A small self-supervised audio encoder (BEST-RQ), trained from scratch.
Training: adamw at rate 0.0013, 40000 steps, batches of 128.
Rows from block 5 of a small self-supervised audio encoder (BEST-RQ), named by matrix and row number. Rows with one number belong to one neuron. Each number is 500 + 40 x the weight over its row's rms, rounded and kept within 0 to 999. All counts start at 0. Numbers have three digits each.
After each neuron's rows are labels from the 100 clips, of 14976, where the neuron reaches its highest value: "lies over" is the class under the peak; "loudest band" is the band of the loudest frequency at the time of the peak. Only what is clearly more common there than usual is listed. The data: strings of digits, spoken by a formant synthesiser in many voices.
# fc1: MLP up (model.blocks.5.mlp.fc1.weight, 768x192), inputs 0-95
# fc2: MLP down (model.blocks.5.mlp.fc2.weight, 192x768, transposed), outputs 0-95

fc1.83:460516494485526524526464493491478444520546513571395424494469520478553431508535471475471554489505521516552520513506528469499488502395529429442520491550565484541565431461449479508479509526468480498495464469526422468468492538545459487488525538496500480581390553471520466435524441477511459506
fc2.83:429507503484465428455513468493576504513560500495424506469467535553540502492500487485524539487552506514512517496457493492523433484411481590416403496553563515538530489483514529569496455525498496523588482499507500532544442554446460513541544510540545499479519515516529451565490526451540544546
lies over: /s/
loudest band: 4000 to 8000 Hz

fc1.476:548524581448525502522436552539464569529421494437526447483499487471545539545552494501500492526483506444476534537564497477581544585392478459480535549540575475424466448516498560504488519476512534521591490502483486494554497445511530488507526536513546428493462440482522447483499491499488522507
fc2.476:524458486483551502395421497524484454496522502501485534513472472507545454519528473445457486466553547537524514548487573507443556489490513478522435499474473513481495453460390480420517525500429498529514445497538479584499519532485472499514526484493500497479528522477477433530517499504479436497
lies over: /ɔ/
loudest band: 500 to 1000 Hz

fc1.609:535432498467530496515525460526488475534446537452540465528457541492530529437621466549499478489486488501499446458429506522460533482410438541527501435499521478471494566544429524439504489491461507480524563466546494458516535497486401488536499495488539500508515497440535498434532486464546493483
fc2.609:568479515478423404504528443512548503521457495537493546476466527540587552576503526428516478503529430469499490512479501527500563522502515427430494482517481478546565499534537447553413494473554547500496508510521492570464532436482480505576451507535533454467539553507548450553538469438487553520
lies over: /s/
loudest band: 4000 to 8000 Hz

fc1.170:448526571560499495483595495528442522505475483495488474443451534491445522569460487550539471536503470586545529514553479512431535590537558465476545529512534506527454508514501525480542498475527461537527511521553455527549549491479425510526519508403477470536429534472483428537496459439523494469
fc2.170:489494454531460548478486493539528484525505465483501531484535504444466479478517547511560415550582497418516468563447463471472518521561502498535516498554519587500458460534471539547495522522509514514479519462538461520528487449508389448518508469555513440425444501524488505434465596546570529515
lies over: /ɔ/
loudest band: 500 to 1000 Hz

fc1.364:464405493536555489519415481524496501553447548524469558467555516541508444552512562510448559424504495518524459420484494544531470485479542585502451505511514532510454514491517437449478476419522510504499553494557481503467475426512484497439418479552430409522528562468421487519445555515548523487
fc2.364:494569518438575578456530495468533505487470517463468476481502467453551511511505484525524508496475522514456474574547442518503485520479524504531499504519474460561535542496545486439494595495500563488465497402518548477477499556483426536549454484493475460522511424505494514442477488488468459505
lies over: /ɔ/; /f/
loudest band: 500 to 1000 Hz

fc1.222:539479523486513501543540497520482437563555504490415528470526443554536514572451503432541515514511447492541554454518577446537537504454576501544509509451513468471474524435474468494530528417557459465506496469452454489490568525478509574539557430553506490498433496497539479447455468548600473490
fc2.222:501587542481390439511460506458529538485540463541485509453504490485431510472582586457475482539539548517501485482498571505434531507542543473512494537487484568561473571419512443521529503451517519514497493582480513576486495472533483505477497475477436503455597492541580458567529454487545473471
lies over: /ɔ/; /ɪ/
loudest band: 500 to 1000 Hz

fc1.56:522508584471570556516475541554484509548510579507475554495527480492491485502478524603584462580451535489522519538531400464530495437504430454508567496505534523483471439466422504537466536474550519536455560539553487480499501482467573522515531522449465463504493558581525486437549499467500462490
fc2.56:493504497506479516498560468553464508440499510480508427512496529547478482466555479533493433479467502554534514515534469422424487455511535442482435486528471476409478498494532496501548533356487456417439506462495483527531478564504483508499524493511524558496473446522517477432508474463523438520
lies over: /s/
loudest band: 4000 to 8000 Hz

fc1.167:499459482454496512538484518511451432571592469433463438456523476475498498463584487537464457454489604514553456437463506539548484566469508476546510526476539532550544516512499534508564438502498522495503490548500492500481509544500457511549486469491421438514454569487531515457510451447471473476
fc2.167:519544563501416442499500424396528545483520480541465429555562426489494510557510495479543546480505545533479513504538555486524492482494508534543463494487466527490619587482474549518497489513493457500502483509550475610554515461536479511455585532495459543504503454555476523550575478438467449520
lies over: /s/
loudest band: 4000 to 8000 Hz

fc1.519:472466531457523539526483493546487509487547529469445484473439522501569497553470500567488516476433501540529511502496577456522442536445499474503430482480560380460540502569555526417550400444440468438525490459554487547449574501524476486473525542514544443458490516466453557438493525503485521492
fc2.519:516481525477583481533469488503564530512509371565466530533473488548545513497491544516445472533517547435451477525526568542450534486509564569487481441498542548492537549522490524544520510543533554560513523554530476578495510503434476496540472485464485528471522502513556528545462513437512462523
lies over: /s/
loudest band: 4000 to 8000 Hz

fc1.408:501462533499544642455509507472532520563496484513460526497462528480532460502475487485525488500465475506397483500452493459466524509439535466436506478544507638484426490456529464485468521455509464513570557497533438542438565521536538531516514477532476523416514480475428500377477492559449487476
fc2.408:530505553442597613487545577473500543474528557492526476540528447559503569545486460492499466479542489495487526514428547500527459497465574537490481534509536395507531484510522498517418448450485541559484513538506500511534521461480565572542519540496442464616541537532465455597489535578464470532
lies over: /s/
loudest band: 4000 to 8000 Hz

fc1.12:492561465463578525490488468461493569577433438527538474479477542444461498554545405476501500500483477464561427521488517514493535561527483486492507564500500578434479534510485466491444488421487497527525499512513502438532441490534485538463458481571476426535494487503531468463526512553476523457
fc2.12:543530525498564478539436509505506479518453459460427522472520464453495484563459536481465530507596497549475537551560541607493566502530565461463534552463544541585434428484463532424546533495471523561506503435506524502483518500494519509500449477456456499497546466497453536540510569476479474528
lies over: /ɔ/
loudest band: 500 to 1000 Hz